config = dict(
    model='spectrogram enhancement model',
    n_mels=64,
    pixel_unshuffle=2,
    blocks_per_level=3,
    attention=False,
    epochs=36.6,
)
Rows from block 6 of a small spectrogram enhancement model, named by matrix and row number. Rows with one number belong to one channel. Each number is 500 + 40 x the weight over its row's rms, rounded and kept within 0 to 999. All counts start at 0. Numbers have three digits each.
After each channel's rows are labels from the 100 clips, of 14976, where the channel reaches its highest value: "responds to" is what is common among them; "peak in band" is the frequency band that holds the peak. Only what is clearly more common there than usual is listed. The data: songs of 200 made-up bird species, synthesised, often over outdoor noise.
# convs0: first 3x3 conv (model.mid.0.convs.0.weight, 192x192x3x3, each kernel summed), inputs 0-191
# convs1: second 3x3 conv (model.mid.0.convs.1.weight, 192x192x3x3, transposed, each kernel summed), outputs 0-191

convs0.2:501503445550536472494542513504496488466500491515525509560508544550606474494445490494500528538486473482519474526510530499497446570503376593522446452548520535498557515510513450513479495560519505449461504578475441555477501528545520413498528600535481535432533488509499530466504472553520425491485460541443521490510496455474498488484473544343520448466492471512523485536466505475462622488501486484563580522533513533527503496468485507452512517547491477541485493505503484496563549466579492440474467505437509540495510477484465473539568608545505585512545517477534511478433483471538488492
convs1.2:497564530503512502499485461443502507483488483465538509455484482467533525478457505483518474508517495503477469537493487550484507449490675496503518571420524536501480500484552500473508530513501544596540491473445454531476531564542499519484482455496609506529418481447478477562514485523499656507471471479488509489432502569531472448537431537700470504471525507521484566483535505520482482485496458487530491490476502472521485546478438495504491461522490540519504539442475507452529468500489525495499461460495477518506447494488477489461501428422496521497457498546537535520614510486525468488
responds to: clipping; text has "clipped"
peak in band: 2000 to 4000 Hz

convs0.117:545463470482437495587542494530468527579494526484499507547533463528545504480492523460527444482447581562443505505493476461405490451442389513484519458506552547438419552517551469508472482513496527450529491562517568506535431578440528490539479515574464548523476502468573511583466507526524507497522502509488533505503526479478535556454573496497563553470490552474532449471494511558577463457520540510558556505533448515500459485532513504518523464560487546505460543480493505480534519555499455514488498491511549518448446456486558576533441555530529547511559514531479551555555547497511475406
convs1.117:462448517504494508451496528479539603513478438551449485457507506521499456480551486540491493503658494436529554459513468459515540499494689548530503542516508495477498507489440505514557490480468506626472544536518509544531448453531481469472529545513482577529532485448514420487468511513488534490508515525452479465515498507534436501442494518572490474578504479490530438527484487480492516498505422541529476459443538513503449442517525480484516541600522510462470546595437462519551481503510518459450538531489485478529516488517511504458572502498499500511475465472491468523461501546477427545
responds to: white noise; clipping
peak in band: 500 to 1000 Hz

convs0.182:482462518503473511466455520461468543562541558478504486451511530544577480529437461554490511470567505460542441434531467493509439513524580479435536470565509487506468524518497488464569534470491485568577512619472502484490542535523501508479499458436551524511554488468481432500501454549466551484528513456406415471481440488480462582459520524517590466472499492516520474468531474555540541527466440480547539478500536522475481492514533453477531484494481437486571450433522526494563484457532487541458553490538491558512496513551412481504519524541425528488577445457537453465491467458504423450
convs1.182:475467621457519557511483505523542469498523473482447471488481493433483492491545501480457581459455430550486492561464500515515462550482344504498556472467498469582455558429497497485522501461492478478415543545533546545463460483414473480514496469496408517505504627497499505552481461486539495551522470512457436519498519526533517451505448522504530518546497541468519486443535482471448528459447530528427480500529506461529449443514472473549462454483554510498476519544534518512536477514463475491579471482478451484457477525442474574605463492485485520511540491514532465523476565570473498462
responds to: clipping; text has "clipped"
peak in band: 500 to 1000 Hz

convs0.153:561552534472439497495563459496492426469527519432482564468493448470516512481474458490549439489465528568481457557485495482475494525530362510502476538586559545423535517528471511557472477576557534449514507547482536518474554555469464503469508509535473570546447545562519564466463562548559530502486517471507573470506536467504490491447503496465495526439575525516496441509421598494552501547524436469451494499544477392510588524535479488475511509485519476547473480495507567521495509558519504509488491522470520493462477531477522523546506495555583550492555511485469562506466478473536563510
convs1.153:494545453543505514527490509479473556477420502520569520493538574538540540484520521576446478501583476484477517535456490561525528520466733469535493512466526505517499520556530482486488515555458563604592508473499459505448497538650524486495515476517583521460477424520465467495508465543513520479456487478503483465501465531519456467487507519622506518493510496542512572513524515482480476496494482494558463472477468523488512522544516519521486497499452515482493491470463477478474495498522477491512533500491471507509477497506454455415503448391503508496451527534502503500570464512552498519
responds to: rain; white noise
peak in band: 2000 to 4000 Hz

convs0.91:494480558435418469511558498506516456452549527463526470541477424536506509468482532487567504519401527535482486512509446477493539469541346479459407491483501524469458530490440465522457485543498528479488420474492507462502484481441453519593527537506503512569454496500537519525497557534542575481483510503617490499483579457510513530457523413548496520426487509527500541474514534504430517527519535508453515470483476474499480508524476603461514513503514518494459434462455512523476485541552515451540523519445474514507574535469593538484424521571577561451494475502529527530502504497513517500
convs1.91:509490441534564517525520531449532572541518511500504481493499548558480484507492480552515479498591496472566540521468476498527530504445759495538512534501510531492510453574492513542472498565487505618551524521461496537503517548615501475528514525514529510450525415471506456483510478511452524489502511511501493483541454509509481482412527544552518548538471490504503512548480517472502501510512449516561490510421508535495475494554517529509546548537462490455473503541494473457443512546503515462440534545489484505548507539576470510447520488409521496506424505495493493501550481546494505505
responds to: white noise; clipping
peak in band: 500 to 1000 Hz

convs0.5:506554407551599519495570498567476499532424464474545494506531449449494502499476513473571579508455469487544495567473506530460532519459425508514498509554517577557438526495517543551472507504436627519543486456467538590509499529511541500503546534527513484488428501508475472476506534499532510543503486469489527544532464570472483444449502471512518514538511486476473513558461526467532525475432503489497435542515512457519483566495493567511553522452506560436435474502473522495466549536507538453492539435471501491507544512468556581504489469462613465491502506480497476478487442501593545601
convs1.5:507533459573543494483505487470429499475479532495527496515494569540515534502455511481495421486493516480448553490463479507471569459545573515489451456459479465392491503551525465435469453557487532461547432460488447425523544499624510499496436478540534503516510400493509541450515497493484465449487453493512549518484436510459464512534510467479455465479521557538492484482467514539452485498532463449554494510442546500472501541416530578472542502458476498547464489454462474475431492479556543523479462487486475529512474495549508461427536458481522483492437535505509550446506477431610472632
responds to: clipping; text has "clipped"; wind
peak in band: 250 to 500 Hz

convs0.174:521485474463592459485496524572505471521556487511458489500528549458448515559587433543576475555474476558492475525539463445458534499439513568543517437508535438516519457507520528501546505537467440455544475495537480481422501543551472511538462531501497459561526546518520470479522569508498592462526484482448577480492516493545504484542525573521496511521545554486435504484522522465440527484582508493433480490500520479511513533568521404523449485506509482517558526552524482498501523478418478563515520451497643475475552465443606447502470445475485544472466498522452485498496516446510470535
convs1.174:460525457496512475486484465464425541447462506513522520430515544562538554509515513410408537483536608476510533518459547475507476475501498485489477505534492526459477523472544498501456434509468522500450490514583448519538511369513492493512541496454531466453500425493511527519495533552473419503509486478481501484417491478446476555507515446405484486539488503479461479474437501461587502521577556535602474519537436581468492506505542507463517539442538534429512514470496502460485508501534469548471631498453455475475520497458495567509520478503471487494419555512455453458495456502478472460
responds to: white noise; clipping; text has "clipped"
peak in band: 500 to 1000 Hz

convs0.172:466577382465660536489474526522444525498444500505507458485426500503509491503485494534526522517541497534542519504480493554422547531412502450553483544498513473489497505384524497541475470548501523548549511515494450507486478397543566569510579517461440510497506494506477576501507485490490444519501460450457430528519459530475547485508431472506512495536492507463553509517475526534531550528540488510568519498526486536470575533502477526479529541506479499415477503486496496527488457493494519461466569506487506568552536551528607544476499443551517478447453538502496489471526452472494445597
convs1.172:511571505544545456478552544491453454485479548475533536502551560438491563480492465465474499509412508548492517486451482539498533418528452552469460458449488499438472486540533518483469479528461478454512392440474471450568509465541480523477439485565540468529537434487503543459546487471459519500513489504488552511487457514454510499530505420445480475483506522531516499508504525529434529526475474472500481498500504432468460561399552560412552518476484481586532526427536510501456563488569554549547449498507451494508504439533472481471548435463488521535464493544496540485542508467554595608
responds to: mains hum; clipping
peak in band: 500 to 1000 Hz

convs0.74:505456417491562530563534483495491542417481497410564497481505449450539477492526566491437554491482554523447537530461521527482528514469539466519505529471505545520483486514467462614417586516516620528477523446471557509522493501532502476518481451514551537512477556504505508484443555448437564468509474479546406470488472490512460527487495483536555507480493488487526572491458508493465492499400428557453488496471504486476487442467442587548518506501443542458450522418455474515494560480535531473480498507449476518510491497503443500500465527503521481544514484496609493578508477497482539591
convs1.74:525464450586475481506512510500479484455525428522476516562554474565495507493518509519549470508465463473480536470484486481493622518516465483465450473561521498503592556504474468495486507482495468488467477530503556498521521526432604465463473513559421546510461487480518495475501501472544439471492500504543528495492519477499502619500520479496494466458498495513495462455490520447560498455471482527538603478445492427497523468510511575479570491546505515517479492523452499533537451523560547491402435463468476451519543465465434442485524608631551534482508495431474489528452454469461447560
responds to: rain; clipping; text has "clipped"
peak in band: 2000 to 4000 Hz

convs0.69:534483460469486491517528469604513475543515429517482493547517478511556505480399510529570542477507511482521443542504476503491466585448506442505487449632477437457456534547477473488516504505492512491472522577470471520505487461493529478479543555559506554477508540544523503507486486413501415538517490469484476516610518470486427516405547528398485517434516483508494467537497488491589519487588469440517522490510494513527470468481535504469477477476476475495509506526514496556639612484485473432482509426500554543534509480455513462546552475515503539530477502493528473520473517492531552478
convs1.69:529535549504535483516483488432482495456496437443511579507532454478522516475507539484504522503485492533461467533535476528528492484518503543522469502441516527573482537420526503468505509502524522517502494534521511538477477497458549536454462479489569551514500553494471525523459461500515597504486516482470477493371540503528481466560414488675495465493491492428514607482514513486485505485444507525538468462551479493491504513524465517482436490568477534516501528469528570546607391482506501499517467389497434482436472468410463498539498496491495523524558475549511438546560524486449450493
responds to: click
peak in band: 2000 to 4000 Hz

convs0.15:592530489567515542500520516563536491571528528557516535493545520469492525534508497493551509510531411527500534493550489505482473487489579529518558513535462493426590421562497542491514505538460509524495584517478503552509512509500442472439498528492534469518550501478499462453575468474515531483509487482413547479595441495452495456503431532530393437514494494450475453521510533430427523539486474511471480482479523451543484504555456512495518543496513460470497517510479515448499655476442439439511517456545523434515532463484539433490514489499479503522473481538454462493540445547546596511
convs1.15:500464539535426470494459520500479521479466512437509510502430528559475520503485516489517467523510553510526461535458492502472479516485399479521481487486513419504455494414485483507416490483539469474487480479481484450460515456486511551490484603463521501486540508516503541486521498532437419544520485465435433470428502514444514480641509421504469511484501450518499494553483500592541514530618482508593494532555493556488570491418531490547514482436445523533480493440572491536451430457506512510522531539515531557487531573514511550511489545455522509490527539493449540513462475484547415433
responds to: rain; pink noise
peak in band: 2000 to 4000 Hz

convs0.168:476474566439444483478593506520442469506482487518534497541508474473466519429500463492599548461419554557490445581480458487501483450550477451412464533488517469512531466494512438444485559529532449497435490430532531443538467583571503571504438520555560480561498498466498529515507528498531513480442479526517531547455502469559477478487424424457431618446499467542490487493479513469474433527518553543452535477497496450427490524534465544481452525546471490487473498485484511500509498561544517463553478519438546482440520535524597523499533504535484522484490495475481503465507567505460481457
convs1.168:468485548512546467435546491492539605517562458528442479491518480527529460481465488481495483486671473432551493466478514446516474477521654556501551491555479468519521470499449539532499465479517509629498507526460484591525476460478478499521563492466495499520504511470511473498492496488473508497511478526447477528517518513507516489459513493534536525534443435485477409542457539437553531485564503542552526503489551574517435481536542522465528519595525453527518496560460526534512431512482490438470609485459421500485558482527498498492490489520505457508537444484477475503501488484496451523
responds to: white noise
peak in band: 500 to 1000 Hz

convs0.113:543445457475525493577518474448446533405448448485505562477497465480554533469555522515530505471560494542437455507522526532473519474488565474493529534368540612533496512500551442507555510532521541570541495514518510480512564438567547470499467520530543581482488462536466502508474499501503547543480509440565525477486557488453515502465477490531479490471501475439491560529496546535364494462508538484538551459529510517498477468541447486449427465513479542462485510488542500485547459516517501464449504531458493536450516506423453511548482607448487498546462488554532440562512461504439504526
convs1.113:461461531470488511464445507562502451501532476498444471539472423566512450516516476502516542507446506525485502484503501475530562546499343522476512468605469491535522554477464473505542482427523479435464488541525547465513475496403508499486488506496418562522527540500490497468503513403508457540494471511480506519538501476486495528494485516430539480530495487478517458441507485470630546470465515517482526504477509478515527493459514495477505431485525497480517504512500505544503527481490515471555471469484517492516503495489491543520515591733531516529547493426499479534423475521482553521
responds to: thin (high-pass); white noise
peak in band: 1000 to 2000 Hz

convs0.86:470578526403506485468477538383488504531530540477538442496433515565465483522541525481418509565483513505519553527495507535506499531516469507483517539481533493504523524511533442536544483532500538495505475451517486480518478476452547544515535521410500467466484505466551529494510566468479418478499482560501490475441501502563512543576502468514555421498509459540453478498520531556492490522502491510537476495525494638553509612487452455510455487521493479452503482574514549545438447503536514447467494474463464517523503497553428533462487513572533481512412570514417428556500513490584424521
convs1.86:530526472454485515497550519548480505490465557556533466502479558460521490512522419471503462513462526450515542476512513531469494488512674507532468534467475500454500451571540485515474465562497505516570530458470468528548579497584507476539486548538603455476522487516483497503503492476505583467492499521502479527597437553491493494488555542490454563530483532519473567544508489532433481506498517489442498520477588486522478502491527512547532524462497522474496454458483456470462619472470504486501479552496514528536487500516480472505489481348525472473513539513533539433591470512546598492
responds to: thin (high-pass); clipping; text has "clipped"
peak in band: 2000 to 4000 Hz

convs0.149:518530491526486483532525504367464484441521496442502528514503484527535540454439494485461418506510536450566462481492400479448465478444470416506456535498527517547513461456420487491471496497570548497427560453463519442501488555524476491540434489507477456504483532468466540479484481543500467491489493498548525554433507503541457526554504468481530457454462516546505537475527572542491512544431543476536508506484490525523528527516537552433480508481493458472541515480530538537435363545524539456490416510418507593527518509498511499467553542519482458567468503474501523571561536492539426559
convs1.149:515500452427472561482541483641508460525508535588523454475524540436502520507559475510464500523527471444500549484480549495549508539496561571482516543531493516485496470592509477512484438533489512529534525505526521490518537492538498495515566481505542494460523460451494452472507525516497475508477503551514475507684500498474495476372537506405491559529468527475529496505520503472436490529502465546410535508473560500530509509473511514488563517521510495463501483540446478480485688500525488505489481500475524493543487480501494467496504488438524547508491481484480486475533491496509616546
responds to: first syllable: click
peak in band: 2000 to 4000 Hz

convs0.35:517502477509550453517455475522561389577488427486493467529566431464471497568508468537582467471475470487552452519521498499440504542462478480511471457475512542488491496537528491553534494513447490472482514540566488499460441522563490532460437553585494473493471572487532543495536519503498508497471443518358606445487526433474567499539523543499459478516483518437540486482477492482490548531558481487480408467523498501498474407536512510475503518521501517551537524502564513492508509565489545578527465518552587501485559460526593499487557527473486532445492518564470488462503561504486513553
convs1.35:453493457485516495503476472459417604540533480535504546439471519556516534481540521416389465518593547490474455481471522477494467544473514506492479499579449472474537516472503494480450475480471508535506494557542458476508509417460505528498522479470539453483480475482485549489489516556474425498489463522472471493450467489476465553554551470425492485508500462494503444480478509436616536493597558534625485480524440611488488539486533500488451502489510494482503532503476504477491509525484456537479580432426470432426498448423453469529552510519475528475472520465430507470477487471467462477
responds to: mains hum; clipping
peak in band: 250 to 500 Hz

convs0.110:504473513505493534534510472539495504363447467461526536485504454476552514450498579473379504458484530532435507505457461506531568504538509493515522500495529590476478500505500509557418567467517590511498535469483545545504519460556496498474538500516556501506472508520539484524493494452441558495486478498633384469508512521531448553496489399491528503450507472521523515474477478553475502474459455526507482507490507488470476427444471581543509484507497561500425467409465496528518569524576538494445489453468439501509501530479435568502494518472538486565523502462576490541502473537515539537
convs1.110:504509460601446490511520488498471492416500468529489521537533464607495520485508560516540436509452487451481508511468517502481598523526523466502464514590565541458622532495484478544513479516476498487486486524478495518507529535469566493468494517524420497522455453502475481493518520463521406466492505491540521503476513490516520635508543505493491490471505497496474476439485510462562485496438480511563544483450446404494548470535535551497546527466496543491465511521427501482503455483536503486407459488442477494483538488477406444502486566602578499444474520430420482523458454470500432479
responds to: rain; clipping; text has "clipped"; white noise
peak in band: 2000 to 4000 Hz

convs0.52:496538517467468499474552474544481467481494433468518499498488484518487497464478533497496505523421521482441462522470460505504544588578398489539491517573518601504534502539470551575449510521489538477491546471462507499470495485463487524397563543503471447526406562513525485494545485548487465568461543520513503517497518499528523537469514514390529509411504463541452473517449488518563583547536486481492509486479483473489513472462471566470542497462462504558471482503464559541545536514591495478475527475494440591548504537444453440489516588586588512550518513465533483521460507486522575506
convs1.52:524539472566527532518528530475447526430489477504556555485517495517546557432558529541481493501533512496512534569482564602459535514470689502506515530435568488524525518518507485489504495537516522568579474482502458513539535521578523488426462521525586506493441450483466506495472472494531593502466488445489497513486481548503464488522431523631482489502498477471523605489515536527451472526483447506546501460471518475452519536489486515514469483505491509497542509465451543482488444461508501485417476426436449480490496475485441491482501449434488498520448503492515466538599491505513466524
responds to: thin (high-pass); white noise
peak in band: 1000 to 2000 Hz

convs0.89:582557525457520509505546460538486512519527477509493472533499497469475491473494481523505465460463426526494380526455524493487558491595452495542518479480525576462484550534491548559496492500504583493504532505531501557500479525491461493491446491539510480516480540439527523539466518502441569477492559508596558505584516472506516594440514477537490501492505519452457498433500508520459477543511439588439492510551473509513469518554503486495526507479528559584465455474506560488495624487531459533486475445487481523536429476487544548526453569518560487586455531446493489529603477535520572444
convs1.89:434496458495433523516479513459475510467437527527534489536518517527491486515598538594476435525522530419483533529469568551459506521467549454525436577499548469509534510453472468533493504569478490449589465488547458455492493484547502461460498496559469455525508387508477452491525534505520382461491518482496475512456474479514406525438485536468487509540534547503531532484523447447465460521518456514557503470437514478513568449558553478524537531480512544458517482565495436434434436494536550513468481492506510481521503481522477478434542488442543503523469529441542557493429481449545409518
responds to: thin (high-pass); white noise
peak in band: 1000 to 2000 Hz